Weights of a small sound classifier.
Model: 4.29M parameters, log mel input, activation silu, depths [1, 1, 1], rnn lstm.
Training: muon at rate 0.0026, 6400 steps, batches of 64, held-out accuracy 83%.
Rows from block 4, named by matrix and row number. Each number is 128 + 24 x the weight over its row's rms, rounded and kept within 0 to 255. All counts start at 0. After the name is the row's rms in percent of the matrix's.
# weight_hh_l0: LSTM recurrent weights (gates i, f, g, o stacked) (model.rnn.1.rnn.weight_hh_l0, 768x192), inputs 0-191
weight_hh_l0.146 109 [ 98 119 125 127 115 147 172 104 134  96 143 141 153 140 148 164 173 115  98  77 130 160 112 153 105 137 141 140  41 137 145 108 110 130 157 151 127 113 124  85 126 128 142 118 114 150 141 139 115 137 132 164 110 146 125 125 155 134 146 122 140 112  93 124 110 136 163  98 142 140 128 105 120 155 125 157 157 122 145 136 144 155 139 118 118 128 173 135 109 115 117 147 119 101 134 155 154 129  98 169 130 112 153 116 118  99 144 101 107 120  95 123 121 124  99 100 111 163 165 126  85 133 122 117 114  94 134  99  96 135  93 136 105 138 183 135 190 144  61 131 125 180 189 165 112  67  89 124 137 164 120 139 132 156 153 150 102 101 111 132 138 147 130 125  89  97 158 127 137 123 127 155  98 124 146 107 112 140 133 131 111 148 134 158 141  58 127 128 120 114 133 119]
weight_hh_l0.147 090 [109 158  95 120 137 115 119 122 108 146 102 133 118 138 137 133 148  99 133  98 130 108 144 136 167 116 132 109 119 118 106 106 103 115 144 122 114 125 136 122  65 115 129 110  99 146 116 176 143 112 154 175 125 116 134 142 108 135 211 148 115 128 128  84  93 117 121  88 121 130 156  81 206 158 159 153 145  66 126 141 154  88  97 126 107 142 209 124 143 153 137 153 143 140 123 130 124 159 103 124 116 160 135 136 161 110 115 124 117 123 137 145 129  93 108 112 152 131 136 173 108  93  99 176 155 128 120 118 115 109 102  96 107  99 150 115 116 124 116 152 100 119 123  89 133 104 103 109  81 142 164 115 103 163 151 127 106 104 123 132 109 118 130 144 133 135 127  91 104 132 119  77 109 145 121 125 115 122  89 125 102 116 136 137  96 178 161 123 121 109 125 119]
weight_hh_l0.148 087 [136 108 130 138 146 116 174 115  79 101 119  77 108 125 111 134 112 107 134 146  97 109 130 109 123 152 131 132 119 147 153 133 189 167 126 115  70 143 180 131 123 102 148 155 104 171 121 112 113 157 123 154  98 129 142 117 115 153 129 124  91 117 137 134 134 173 117 138 146 154  95 110 162 112 160 125 121 163 113 176 149 104 106 103 105  95 128 160 138  92 134 120 107 160 123 132 137 109 112 154 108 111 113 163 127 156 108 143 131 155 169 165 110  90 113 178 103 127 142  84 122 133 107 127 101  72 153 124 106 166 131 105 181 157  75  90 178 117 122 114 120 105 143 141 101 155 149 122 141 128 163 128 125  96 156 153  85 137 117 129 153 111 105 106 156 107 131 111 137 132 135 134 144 161 134 136 167 129 133 134 115  89 138 141 136  88 106 130 155 137 128  89]
weight_hh_l0.149 093 [126 126 158 187 140 130 138 115 168 111 128 136 144 119 141 150 100  94 115 116  84 135 149 122 126 144 123  70 140 157 126 112 126 118  89 121 139 153 157 142 133  98 140 159 140 135 151 133 164 119 124 127 124  96 148 140 114 143 136  94 192 143 125 141 131 102 124 134 130 129 114 110 152 131 131 147 167  89 107 145 113 141 130 134 115 150 125 125 124  80  86 137 122 108 133 143 151 179 187 155 122 116  73  91  88 107  82 100 128 128  85 112 100 120 131 149 200 177 125 151 106 135 137 108 119 100 142 116 125 127 143 139 133  96 133 137 124 134 114 108 151 139 124 138 120  97 108  84 205 144  78 132 103  98 149 159 113 156 122  93 127 137 131 131 160 139 106 103 131 129 143  99 107 124 126 167 146 156 138 144 123 150  92 119  99 111 135 121  78 113  77 124]
weight_hh_l0.150 092 [115 108  94 184 110 146 107  79  90 151 120 139 135 125 159 111 109 116 128 125 155 128 110 148 147 152  98 115 131  80 128 122 118 120 159 129  69 121 127 107  91 143 153 105 135  93 171 167 145 147 143 163 112 148  95 157 118  86 165 146 130 127 147 136 154 150 121 112 123 114  98  89 147 129 144 149 119 141 127 143 155  89 154 164 118  86  91 151 147 136 173 131 126  89 106 133 120 140  81 120 105 141 121  79 149 121 137 111 153 132 129 136 151  80 109 161 102 131 104 178 130 148 105 155 146 143 129 110 124  83 135 124 115 132 119 132 153 147 114 125 137 135 120  86 127 145 116 132 136 160 135 125 154 135 139 141  90  92 146 113 128 123 122  96 158 119  88  95 112 150  61 166 104 151 125 153 161 130 147 160 164 140 107 175 139 111 114 171 116 133 162 148]
weight_hh_l0.151 094 [100 122 140  74 147 132 123 121 166 147 162 133  78  84 157 121 137 131 101  76 119 161 125 117 145 145 159 114 135 119 112 117 101 152 131 125 147 144 176 137 143 116 111 137 144 190 133  61 142  74 117 119 130 130 138 148 163 119 102 148 121 121 119 112 144 120 137 114 131 131 161 105 132 118  91 141 135 107 119 153 128 134  93 126 155  92 128 144 138 140 120 142 140 161  95 134 117  73 150 146 130 104 177 137 124 152 108  92 136  92 134 142  83 163 110 154  81 139 170 145 112 100 136 156 114 129 128  51 129 148 140 136 190 151 106 114 101 160  96 127 132 129 117 120 171 166 115 132 104 114 150 113 126 116 143 125 154 124 143 124 129 119 125  99 124 112  94 134 136 105 127 182 129 146  82 123 175 118 104 135 135 139 112 128 116 108 140  76 142 151 119 155]
weight_hh_l0.152 088 [155 108 155 136 130 158 157 118 166 127 130  93  70 138 121 105 148 147 121 137 125 107 137 114 117  77 100 152 113 125 106 142 125  90 106 131 173 115 168  99 175 136 141 108 163 135  97 144 118 106 144 142 144 137 136  66 144 109 115 120 160 162 140 105 135 150 108 117 134 170 144 138 127 165 114 122 158 136 128 118  96 132  58 101 107 130 149 135 114 131  96 139 120 169  80 128 145  93 141 102 134 109 130  84 121 120  95 122 154 142 148 118 153 148 139 104 113 152 106 122 150 142 152 109 136 126  66 132 102 121 123 177  86 136 112 117 128 124 163 108 136 125  75 141 180 108 134 131 184 112 106 101 125 125 152  89  93 115 117 128 131 122 146 128 122 118 144 128  99  88 106 157 122 154 126 128 122 144 132 133 146 140 145  92 105 141 116 124 152 209 152 137]
weight_hh_l0.153 149 [157 148 142 125 108 113 135 126 155 137 122 153 104 185 122 138 140 142  98 136 132 139 108 162 150 129 129 113 116 111 116 109  99 107 131 141 111 129 139 145 119  95 123 152  82 141 121 128 134 113 144 153 116 131 100 121 148 124 151  95 121 128  91 110 125 122 141 142 116 122 124 125 120  92 127 122 116 140 133 103 141 138 139 110 138  61 141 142  88 147 164 139 119 163 132  98 118 163 136 180 136 143 134 110 112 102 134 158 136 153  83 136 126 124 119 120 126 123 137 159 120 155 113  23 132 176 108  93  45 132 122 132 131 105 115 131 103 117  85 124 104 152 120 110 153 117  97 141 116 131 137 170 129 110 165 109 141  62 127 126 151 123 238 117 130 117 137 149 111 121 103 127 133 137 138 107 120 129 122 172 117 105  97 102 106 136 127 161 154  97 138 143]
weight_hh_l0.154 083 [135 110 130 151 137 165 138 127 156 173 114 130  92  79 164 129 106 132 166 113  91 112 125 102 143 146 116 100 177 158  82 186 148 108 136 108 149 140 112  85 123 114 146 162 155 124 177 102 100 143 104 145 152 125 147 104 130 118 139 125 157 124 146 112 172  90 127 106 101 133 138 149 105 110  72 119 124 119  94 150 124  91 134 165 158 129 145 164 155 153 116 165 111  99 130 113 132 114 128 111 143 130 119 173  97 125 118 125 132 143 132 169 127  94 114 133 132  82 113 100  93 134 112 128 118 158 129 120 184 141 144 112  90 149 165 122 146 142 115 117 139 119 117  95  84 146 120  99 154 104 142 102 111 137 131 112 111 101 123 110 121 136 137 126 142  86  62 132 157 127 126  96 120 110 172 133 173 160 129 132 152  89 130 140 134 111 159  82 123 137 163 114]
weight_hh_l0.155 108 [ 60 139 110 120 132 141 111 121 150 159 118 133 123 153  77  85 130 100 154 124 160 146 113  95 170 108 121 148 152 128 126 145 113  92 149 162 137 171 117 108 104 126 134 144 144 115 121  70 151  88 129 127 126 103 112 137 149 140 123 154 133 101 106 171 117 110 117 122 124 159 119 128 133 134 108 133 109 140 136 127 134 151 132 145 141 160 169 111 115 129 142 150 140 171 157  99 140 107 105 135 137 150 125 140 111 119 130 127 113  79  98 154 160 110 115  88 108 111 104 167 104 116 133  88 161  81 115 101 114 135 149 131 170 107 105 113 132 114  80 124 123 147 114 148 123 117 103 147 148 152 143  88 135 114 130 145  93 126 148 122 138 120 129 130 150  84  78  94 152 143  80 209 147  99 160  93  77 104  86 141 118 129 142 144 164 122 161 113 108 158 107 124]
weight_hh_l0.156 090 [118 122 116 133 110 134 127 136 140 118 124 119 136 117 145 148  90  91 131 154 114 127 123 112 127 181 140 128 139 138  92 116 127 139 109 166 120 116 170 120  76 119 143  84 146 172 140 116 156  84 164 109 111 179 137 119 142 154 118 124 126 124 154 151  98 114 101 108  97  84  92 129 132 129 159 137  91 160 131 149 148 146 124  74 128 132 143 129 112 107 105 175 109 111  77 115 125 152 113 132  93 148 156 135 101 113 144 127 155 121 142  96 122 177 164 132 123 140 117 173 154 137 124 139 161 140  92  86 129 167 139 138 159 134  78 125 142 136  72 129 109 123 172 133  94  97 157 141 166 126 141 130 114  94 146 136 142 133 142 133 146 119 145 133 152 153 138 121 128 129 135 146  43 171  86  94  97 107 112  81 146 113 111 113 155 108 146 113 119 107 142 108]
weight_hh_l0.157 084 [143 147  68 119 135 147 124 153 128 178 145 156 103 105 111 126 181 155 114 107 148 124 129 124 184 122 138 109 138 136 115 170 132 151 126 138 119 113 147 142 135 125 119 113 155 125 153 155 117 124 136 127 108 172 134 148 150 125 120 127 167 127 104 133 150 125 102 107 113 122  77 168 140 165 111 130 131 115 128 126 119  98 148 140 146 138  98 173 144 153 137 112  90  93 113 163 113  83 138 127 153 106 101 148 116  65 148 154 143 127 157 177 116 114 108 139 167 138 110 127 179 144 124 124 111 126 141 130 154 124  94 120 118 129 145 118 120 129 114 182 146 121  93 129  71 127 161 103 180 113  81  92 120 137 118 134 178  91  91 138 139 148 119 134 121 171 130 185  94  93 160 108 130 157  84 116 141 143 130 128 116 134 155 131 117 175 138 130 139 144  87 140]
weight_hh_l0.158 088 [ 87 117  93 130 114 125 129 116 133 128 129 129 101 118 110 108 139  96  88 150 131 144 123 151 169 115 123 125 127 103  76 165 125  96 135 151 139 127 143 153 138  96 177 147 117  96 145 146 166 136 132 117 112 133 133 119 109 123 113  94 130 130 124 125  99 167 153 132 152 161 158  80 108  99 102 114 173 182 127 124 145 106 122 127 106 150 140 133 106 177 107 210 130 143 109 137 141 141 142 169 151 141 121 163 137  88 134 142 125  92  97 125 166 130 127 124 136  80 128 104 149 159 128 136 158 154 130 140 121  74 112 113 143 103 100 154 139 135 139 120 116 176 115 114 144 126  84 147 160 148 171 116 116 147 119 145 133 147 147 151 137 137 124 103 101 123 127 108 131 114 138 142 103  95  80  94 132 155 151 130 125 103 100  98 141 173  80 159 141 114  56 120]
weight_hh_l0.159 090 [173 131  85 157 102  98 135 122 135 140 103 131 104 103  90 151  88 105 117 150 126 130 139 142 116 130 113 142 105 135 118 151 138 130 102 106 144 120  72 149 118  88 123 170  82 146 116 115 106 139 134 139  96 130 175 167 173 120 106 123 107 123 137 116  90 126 126 123 102 120 111 132  92 165 131 121 116 129  96 142 145 152 142 117 120 122 129 150 117 110 155 105 119 117 156 104 137 115 121  75  99 160 125 146 126 106 159 122 131 120 149 118 147 133 128 103 104 135 117 154 139 128 203 158 147 138 116  88 118 116  90 109 111  68 128  75 136 147  93 125 104 127 113 107 173 134 136 155 138 167 133 161 124 147 122 150 151 118  97 103 126 129 146 114  96 142 142  73 135  89 105 199 129 117 163 172 137 125 130 119 150 171 151  95  92 113  87 166 125 112 125 133]
weight_hh_l0.160 090 [173 137 162 137 135 109 127  88 145 118 147 121 118 144 111 110 137  81 154 145 116 134  77  73 134  98 158 153 136 138 130 161 124 176 144 158 144 129 132  97 139 138 149 154 116 127 134  90 114 128 158 151 156 101 133 177 155 154  89 129 177 129 122 108 126 103 140 167 145 146 149 108  94 105 102 167  94 126 126 138 168 134  72 111 137 115  92 131 182 118 105 136 132 159 138 118 104 153 117 120 100 114 168 110 130 125 161 117 156 124 124 113 130 124 105 155 182  92 133 167 130 146 103  86 141 143 129  97 142  94 159 123 162 149 144 119 142  94 116 153 126 121 119 108 149 176 154  81 164 123 136 184 110 129 101 132 139 140 145 131  97 172 134 162 118 106  97 116 138 100 105 118 166 115 125 101 151 124 116 121 148 138 177 123 130 139 123 118 148 114  98 133]
weight_hh_l0.161 110 [137 117 137  73 112 128 123 127 122 131 128 107 116 113 110  91 126 125 112 123  75 124  84 154 124 141 142 138 117 166 113 165 104 105 138 113 127  74 117 175 118  99 148 114 102 114 144 102 167 143 162  95 132 118  99 106 138 135 120 101 142 135 132 103 158 168  95 146 138 119 140 112 145 130 132 109 149 129 141 134 144 113 116  84  83  98 150 167 129 202 121  92 145 132 138 127 181 137 107 132 167 120 141 115 173 107  74 123 120  89 113 118 140  96 133 134 162 143 137 149 130 111 120 144 125 111 110 150 160  91 128 139 122 147 116 122 105 147 114  73 115 114 133  80 109  86 140 199 112 154 114 141 110 172  82 117 130 117 141 127 153 155  92 141 151 105 119 138 121 101 133 133 100  84 109 115 127 119 111 178 125  75 124 107  96 116 122 122 149  99 120 139]
weight_hh_l0.162 111 [121 146 148 141  88 125 218 130 137 124 138 136 117 132 154 161 133 108 106 157  99 139 130 166 126 129 167 126 102 108 151 115 109 150 132 140 134 106 154 108 110  98 117 130  86 141 122 124  97 129 167 158 134 159 139 122 149 130 149 106 124  96 131  98 128  71 138 127 140 146 152 165  90 135  90 127 134 107 128 136 142 142  76 114 136 109 129 181  94 148 148 143 115 150 133  78 141 138 115 164 111 104 133 102 134  90 141  95 140 170 106 130 103 130  88 157 144 146 169 144 134 139 124  60 128 108 110 105  89 105 103 152 116 168  73 122 101 158 116 111 105 127 109 150 128  94 115 113 154  96 159  94 158 121 152 154 149 132 150 132 118 149 168 107  89 131 116 133 107 143  86 162 156 140 126 139 114 118 144 138 132 130 150 108 149 125 153 136 115 149  72 118]
weight_hh_l0.163 089 [140 155 149 157 116 111 128 107 153 179 137 122 151 150 108  69 154 100 114 131 119 170 123 108 137 165 142 129  95 150 157 135 131 145 153 104 161 133 144 127 137 107 118 128 146 111 129 140 142 105 135 168 133 114 128 101  92 125 148 142 166 130 114  83 134 129 136  66  98 114 104 170 104 148 133 133 136  90  93  97 140 144 105 151 109 125 163 158 124 150 162 126 123 124 142 158 125  80  93 139  81 119 118 110 135 145 144 152 149 123 128 111  75 162 188 114 145 140 152  97  65 143 197 143 121 121 169 105 138 130 131  98 166  95 119 143 127 121 114  91 117  63 123 115 120 179 142 105 125 131 128 122 106 140 102 141 138 120 120 131 121 116 120 102 106  92 109 119 106 140 109 176 125 121 127 139 115 115 148 154 104 130 140 167 140 159 117 144 156 173 131 139]
weight_hh_l0.164 101 [133 114 126 128 108 168 123 123 136 119 132 150 129 118 101 120 160 120 139 140 143 138 124 125 124  98 119 126  85 191 149 161 131 152 144 155 174 126 122 134  69 105 135 134 126 116 153  34 110  87 102 108 113 114  83 113 140 106 145 174 128 123 123  84 131 136 100 106 127 132 141 147 125 129 116 130  76 123 132 111 156 105 122 160  94 120 131  99  90 133 117 157 188 143 113 150 140 130 114 112 159  78  95 113 106 136 148 113 107 152 181 146 121 140 128 106 132  84 111 185 179 130 100 125 138 103  92 152  93 146 102 157 142 161 147 143 161 121 132 113 152 126 117 115 145 109 145 160 142 125 123 137 162  74 128 118 142 126 176 104 136 165 124 137 117 116 130 106 135 116  83 140 147  93 148 119 127 123  95  92 111 116 142 167  98 120 137 123 135 114 142 131]
weight_hh_l0.165 101 [130 108 107 119 155  63  88 134 133 135  97 140 106 117 139 111 148  78 116 159 148  85  99 146 136 139 182 117 155 129 106 132 120 129 127 120 176 136 103  89 122 147 114 106 153 130 143 103 123 114 100 158 183 148 154 117  96  83 107 106 134 114  94 131 122 187 120 138 162 170 124 128 143 123 130  94 121 143 153 148 158 137  88  95  93  86 117 160 152 105 117 128 139 143  83 125 107 108 109 134 139 178 119 132 126  93 139  99 133 124 122 127 115 118 130  98 129 154 151 118 133 133 166 112 102 124 154 115 134 147 116 139 142 131 148  95 160 107 140 137 114 111 105 116 121 125 154 122 120 113 154 120 120 182 106 109 137 130 112 114 101 165 137 130 152  99 147 112 118 182 148 138 139 116 139 186 149 126 114 163 122 134 161 133 129  44 149  85 141 154  87 122]
weight_hh_l0.166 104 [ 86 143  95  89 107 159 141 129 158 127 128 139 119 114 133  95 124 145 134 154 145  91 117 119 154 117 190 139 124 165 129 142 123 111 133 146 112 146 144 163 153 133 121  96 120 138 151 155 111 168 139  93 180 120 111 157 138 124 128 179  93 105 117 135  99 133 116 149 125 123  99  99 182 115  89 110 114 110 131 145 115 139 160 147 127 113 133 147 145 122 118 159 122 153  98 113 133 140 145 108 109 170 100  84 141 101 131  87 120 122 149 127 151 104 175 173  93  88 186 150 105 133  93 153 109 129 111 106 133 135 123 120 129 131 126 150 140 121 122 112 127 106 162 134 134 106 102 122  86 140 125 166 131 110 124 117 140 144 102 143 113 142 179 130 121 134  69 170 101 126 110  72 121 172 153 160 107 122 144 119 139 135 120 114 118 145 108 172  52 138 137 160]
weight_hh_l0.167 098 [111 145 124 106 109 139 141  89 137  89 150 103 113 155  88 115 162 208 135 147 108 110 165 120  65 122 191 113 140 132 142 149 125 144 126 141 150 125 171 151 118  91 148 119 111 118 105 123  97 143 102 135 130 102 133 151 127 125 138 124 131 124 150 115 110 140 146 148 128 145 151 127 112 136 143 150 128  84 135 123 105 115 105 154 141  92 144 130 103 137 118 129 108 166 165 165 143 106 139 123  70  94 115 111 110 123 112 169 111 104 126 121 146 136 117 131 115 109 146 123 113 153 116 168 119 143 136 154 126 146 159 139  93 114 144 132 110 123 156 128 117 164  91 137 143 148 170 119 161 148 134  92 130 112 162 174 101 165  96 112 145 185 125 138 154 106 110  55 143 111 135  82 107 114 139 115 153 127 129 119 135 162 137  89 155 132 164 189 131 149 122  94]
weight_hh_l0.168 088 [133  99 156 151 151 144 157 172 159 160 156 159  80 144 138 109 158 110 193 150 146 132 108 162  80 122 143 129  78 117 156 159 154  96 100 112 101  99 151 120 148  99 140 155 141 125 133 115 138 128 120  90 125 111 105  78 158 108 114 135 101 117 104 119 150 129 141 137 153 130 147 129 139 153  62 140 143 118 134 106 169 129 152 138  84 129 159 123 108 123 126  83 122 117 136 103 102 155 114 114 136 126 158 107 149 128 121 128 160 149 124 133 149 153 119 104  70 125 139 132 117 138 117  94 122 129 122 141 131 131 155  56 109 163 135  91 130 147  99 111 187 143 161  99 107 116 125 109 144 101 118 140  89 135 178 166 151 121  93  71 107 121 119 109 103 127  91 142 142 100 135 126  76 114 144  97 123 121  98 121 132 136 146 112 121 138 121 122 150 134 129 124]
weight_hh_l0.169 092 [147 149 131 161 124  94 122 146  89 139 149 132 124 134 142 132 149 129 108 107 141 158 157  90 128 143 120 141 160 145 139 131 103  98 148 134 134 144 115 165 129 123 158 120  98  95 147 155 137 115 146 156 142 145 148 139 185 165 132 157 148 145 154 129 124 127 123 185 152 115 137 104 139 117 116 112 163 123 191 143 154 130 143 149 160 144 125 128 101 136 126 164 123 114 119 117  99 142 136 136  87 175 131  98 147 114 143 128 100 112 164 139  95 141 113 163 165 188 134 138 132 131  99  96 129 110  55  83 118 122 140 138 138 121 137 180 140 114 122 126 107 136 128 106 115 168 135 142 112 120 122 164 128 111 128 134 125  81 135 128 107 128 136 127 121 102 169 134  73 123 110 144 132 143 146 146 158 100 153 148 173 135 156  52 130  82 153 157 165 156 177  96]
weight_hh_l0.170 086 [111 131 169 135 128  69 160  97 111 154 161 158 140 141 163 141 157 103 121 121 151  95 117 117 119 114 149 102 105 101 147 142 163 173 165 159 109 127 116 130 140 103 144 147 126 105  96 131  97 143 117 166 163 129 183 157 150 125  57  72 115 114 139 129 130 111 162 154  85 114 122 149  91 115  72 116 138 100 130 123 103 123 151 134 116 130 146  72 107 105 113 125 144 126 118 149 147 154 137 192 150 148 137 122 131 127 102 138 127  89  95 143 158 119 107 122 140 111 146 111 102 138 136 109 131 125 160 112 154 115 141 110 109 116 153 148 135 135 181 154  98 113 145 159 135 118 149 113 159 112 139 131  98 162 118 102 162 147 106 109 137 149  87 145 109 117 166  83 127 121 109 125 116 151 131 153 112 130 120 160 160 127 143 128 156 146 162 119  99 161 178 133]
weight_hh_l0.171 116 [ 95 137 201 140 131  96 144 104  78 107 134 156 138 156 125 112 150 143 114 122 129 127 125 149 136 208 129 141 160  99 140 143 158 132  77 156 111 132 129 126  93 134 133 140  88  84 121 128 106  21 131 116  98 123 118 111 173 122 119 102 136 106 140 110  99 120 135 125 152 130 179 121 117 100 123 168 174 146 131 148 111  83 114 168 103 145 149 125 140 115 130  87 140 149 152 127 119 146 139 112 161 144 148 100 140 144 110 115 134  90  76 131 109  69 157 145 150 140 103 151 143 152 122 105 127 149 147  60 116 144 119 130  95 106 126 109 156 109  90 119 118  92 124 112 129 142 139 143 111 114 144 119 110 164 110 126 143 110 116 121 141 144 163 135 156 148 128 127 134 114 137 119 135 131 115 140 132 110 111 124 105 123  72 120 140 132 122 144 128 123 126 151]
weight_hh_l0.172 101 [159 129 124 161 173 111 135 134 124 174 123 157 135 104 107 134 131 109 115 133 143 160 152  71 135 126 147 150 119  78 155  97 110  51 109 128 126 145 163 155 100 132 164 119 112 144 132 175 126 125 104 139 156 116 127 105 138 153 137 123 182  88 141  97 138 164 109 143 121 114 111 132 136 110 142 145 165 117 115 163 126  76 124 112 113 104 146  99 134  94 131 100 134 120 123 162 145 113 147 125 128 181  74  71 106 107 127 150 141 152 139 112 157 160 114 114  67 124 122 129 110 109 137 126 120 117 144 122 106  98 130 121 165 125 140 162 137 146 146 122 123 118  93 143 130 135 157 104 123 113 109  95 120 105 157 141  93 123 117 143 113 160 146 121 128 101 136  95 123 140 129 159  97 200 135  92 128 173 104 152 111 166 106 111 113 161 136 152  87 121 125 132]
weight_hh_l0.173 097 [122 156 120 130 107 123 136 111  86 131 121 109 130 112 138 173 137 117 129 107 167  73 165 118 145 150 154 121  78 177 144 162 152 156 171 145 120 118  94 121 105 115 125 147 182 146 141 121 127 142 149 122 114 120 116 139 138 139 120 100 140  98 101 123 140 123 152 120 109 148 115 124 111 134 131 117 124 130 118 147 148  98 118 135 158 141 131 129 141 123 142 100 138 103 124 130 110 114 118 109 111  99 152 131 132 109 151 122 110 114 134 102 137 150  87  84  96 142 138 189 103 143 139 138  91 133  70  86  73 148 133 131 154 117 125 133  96 150 135 130 178 115  86 115 110 146 199 167 143  95  89 108 142 154 114 139  81 124 168 108 106 136 166 132 176 138 145 126 124 126 106 126 131 164 135 102 105 126 124 138 113 155  92 142 169  69 101 114 119  85 179 134]
weight_hh_l0.174 095 [115 143  88  85 137 120 142 116 156 129 107  99  91 143 135 124 158 134 156 141 137 137 122 127 121 121  82 133 149 140 128 155 119 137 124 146 135 157 138 104 135 139 138 125 128 111  93 141 123  94 108 123 102 146  73 177  90 141  99 122 128 138 114 141 130 135 147 104 104 104 130 137 142 109  97 118 162 137 128 143 124 203 142 132 160 128 140 136 127 141  93  79 118 138 143 124 123 149 128 142  84 126 170 124 147  82  87 130 109 120  97 149  55 104  83 115 125 138  96 152 121 152 134  93 162 124 109  91 127 133 137  94 118 132 153 129 147 121  85 165 150 125  91  97 205 136 168 128 160 144 124 111 116 142 141  83 121 153 140 144 185 134 111 103 115 121 124 129 152 137  91 184 100 135 151 116 139 139  67 133 130 146 147  90 110 120 144 105 126 118 141 141]
weight_hh_l0.175 110 [176 142 140 152 166 102 147 133 137 140 153 158 130 116 129 146 152 139 133 111 174  96 108 134 172 121  89 133  58 155  75 152 138 139 144 143 122 108 143  92 119  82 121 129 167  93 118 137 118  89 115 108 114 114 113 142 140 132 100 117 150 122 137 122 129 152 133 111 110 154 182 123 147 113 138 156 143 119 110 157 128 153 164 163 130  84 172 136 159 145 170 142 141 152 102 130 150 148 148 171 130 147 107 172 113 153 142 128  99 129 112 129 115 115 143 148  98 140 156 137 114 139  96 115  90 147  99 109  74 130 168 159 109 139 105 148 134 142 131  83 107 140 134 164 135 161 115 128 160 132 148 130 107 101 145 121  84  73 101 133 151 158 141 113 142 172  82 105  95  94 103  94 132 115 130 100 113 123 142 132 105 145 125 137 120 121 150 133  84 124 118 165]
weight_hh_l0.176 102 [ 97 110 161  98 136 134 139 115 146 117 108  74 108 134 167 165 122 144 119 131  79 162 107 139 105 156 135 106 139 155  94 162  93 122 156 160 152 134 172 160 169 118 143 145 141 178 122 116 134 121 149 121 148 105 122  53 139 131 140 105 110 121 146 140 144 123 169 151 117 144 101 166 109 122 177 120 135 114 105 151  94 147 123 127 144 106 145 140 107 133 151 157 142 103 122  81 139 148 116 154  89 169 137 137 101 137 111 146  97 123  60 131 123 107  94 113 125 133 119 156 105 110  97 134 115 160 121  65  84 124 104 143 144 121 138 129 132 109 117 118 139 121 143 127  71 122 137 160 121  87  98 130 122 123 138 103  96 106 108 129 149 155 164 124 142 121 141 103  74 136  95 177 109 139 111 134 105 162  99 140 116 104 147 179 129 135 115 113 123 112 120 128]
weight_hh_l0.177 100 [154 118 143 171  69 107 134 127 152 107  99  95 144 153  75 109 136 109 104 150 116 140 123 140 121 189 162 119 114 132 155 133 143 128 143 143 144 170 126 122  96 130 146 145 124 130 118 121 126 128 111 123 134 135 101  90 156 132 154  93 150 127 110  95 153 157 169 160 151 127 138 151 120 165 156 139 151  85 152 194 124  66  69 117 123 121 177 125 108 128 132 170 122 136 120 143 172 114 122 159 113 161  78 127 117  91 141 122 120 130  91 118 120 137 161 151 139 118 141 124  89 109 123 106  85 168 152 137 109 142 145 120 108 113 129 108  75 143 106  97 120 110 120  94 118 131 132 144 155 129 142 145 117 129  99 115  92 115 165 170 111 100 143 125 115 107 108 180 127  92 135 102 102 153 112  89 118 172 120 147 112 141 117 134 108 144 124 152 111 116 151 121]
weight_hh_l0.178 097 [110 108 172 138 153 139 167  88 158 143 133 126 113 130 163 136 138 107 147 148  84 148 142 132 136 145 148 158 109  92 167 138 104 132  84 145 120 127 147 128 178 160 140 122 123 142 112 106 156 105 163 114 119 127 177 104 123 124 137 138 107 105 176 101 138 131 101 124 108  86 157 122 101 156 140 122  67 100 170 140 168 169 127 124 147 156 122 137 128 167 159 123 104 129 152  82 141 137 162 136 117 125 145 169 123 106 144 161 135 128 122 151 164 130 133 122 131 147 122 138 129 156 111 109 149 134 137 113  73 121 138  66 112 144  91 126 129 129 119 150 140 109  98 140 127 137 141 138 126 121 159 126 164 147  85 160 102 148  95 115 154 137 107 151 104 106 151 122 120 112 128 134 129 151 169 101 168 113  59 178 145  76 140 125 123 163 168 106 122 148 129 146]
weight_hh_l0.179 091 [123 104 120 107 145 136 140 145 151 146 118 156 110 115 172 119 149 133 148 177 134 149 104 102 133 132 147 113 106 142 101 121 105 109 150 136 139 133 112 140  79 133 115 124 124 139 142 155  93 125 149 125 127 149 150 129 129 162  93 213 129 130 136 128 112 155  91 147 113 105 141 166 124  95  90 150 134 121 133 145 104 111 153 108  91 105 112 125 127 137 136 136 109 129 127 112 145 102 107 171 119 136 169 132 134 118 115 176 116 137 133 124 125 119 139 168 128 169 117 131 211  91 138 139 121 160  95 114 143 110 118 113  69 131 117 108 145 125 127 110 148 129  84  95 137 185 107 136 110 180 157 169 107 140 113 124 116 130 116 130 117 145 107  75  85 141 191 110 107 106 132 139 106  83 140  88 146 111 123 181 124 157 130 122 127 117  96 166 115 140 138  93]
weight_hh_l0.180 090 [135 105 146  88 137 119  68 146 153 126  91 162 134 141  84 145 121 110 132 160 120  94 106  98 143 110 138 114 149 115 123 153 112 116 134 134 151 152 148 117 143 120 122 119 137 148 154 132 161  90 146 163  81 130 136 143 152 110 111 104 137 142 113 106 125 133 100 151 137 149 144 140 128 124 145 124 132 114 106 120 116 132 167 117 107  99 136 117  79 143 119 123 152 132  98 120  93 144 153 147 137 108 112 133 120 163  76  86 152 121 155  64 148  96 170 151 116 115 103 100 137  82 134 118  95 114 156  61 134  80 116 141  85  96 154  94 102 142 167 137 104 116 129 104 163 156 113 125 137 143 115 109  96  94 143 124  89 126 155 105 145 154 161 151 151 113 119 101 169 150 179 145 115 108  89 130 124 136 118 148 170 106 158 114  88  83 120 137 118 136 118  98]
weight_hh_l0.181 104 [110 130 159 135 133 114 115 160 106 140 174 155  76 137 160 131  96 177 131 114  76 128 147  95 133 135 172 122 110 129  98 111 122 127 172 108 130 100 134 141 103  96 141 151 160 145 110  93 149 110 161 127 118 154 148  58 142 129 123 162 110 129 104 121 128 136 101 121 148 115 140 136 120  57 125 141 183  98 105 113 143 158 103  87 127 108 109 144 168  89 119 115 127 177 132 123 149 155 145 112 122  94 136 146 134 144 137 149 171 104 139 135 150 177 134 130 118  89 122 160 119  94 115 143  77 127 135 137 144 182 178 125 124 128 128 111  96  87 137 163 135 131  90 111 138 133 160 140 128 122 136 123 149  79 111 125  80 125 127  94 122  92 149 127 148 116 136 133 116  81  98 145 109 104 109  95 117 148 116 121 105 123 129 143 122 112 136 147 159 109 136 119]
weight_hh_l0.182 092 [117  87 119 139 119 106 136 146 118 137 116 129 147  97 123  88 149 131 164 156 145 123 137 150 117 120 141 133 125 140 109 123 105 148 129 156 136 116 123 143 172 105 137 137 150 181 138 118  64 137 136 128 141 108 154  98 176 125 113  77 130 114  93 104 121 129 140 101 141 140 110 124 133 112 157 144 125 111 139 160 147 158  87 168 138  99 139 119 122  91 135 144 132 150 123  86 149  59 143 157 126  96 124 147 131 110  97 138 122  63 103 142 114 139 152 145  95 164 145 133 142 121 169  84 125 112 132  71  74 134 123 123 152 145  98 147 126 126 123 118 153 184 145 142 130 167 120  95 136 135 143 127 110 121 125 150 151  86 155 149 132 147 171 119 157 128 125 150 149 169 170 160  99 145 141 123 106 103 160 149 139 150 189 146 116 162 113 130 181 147 114 121]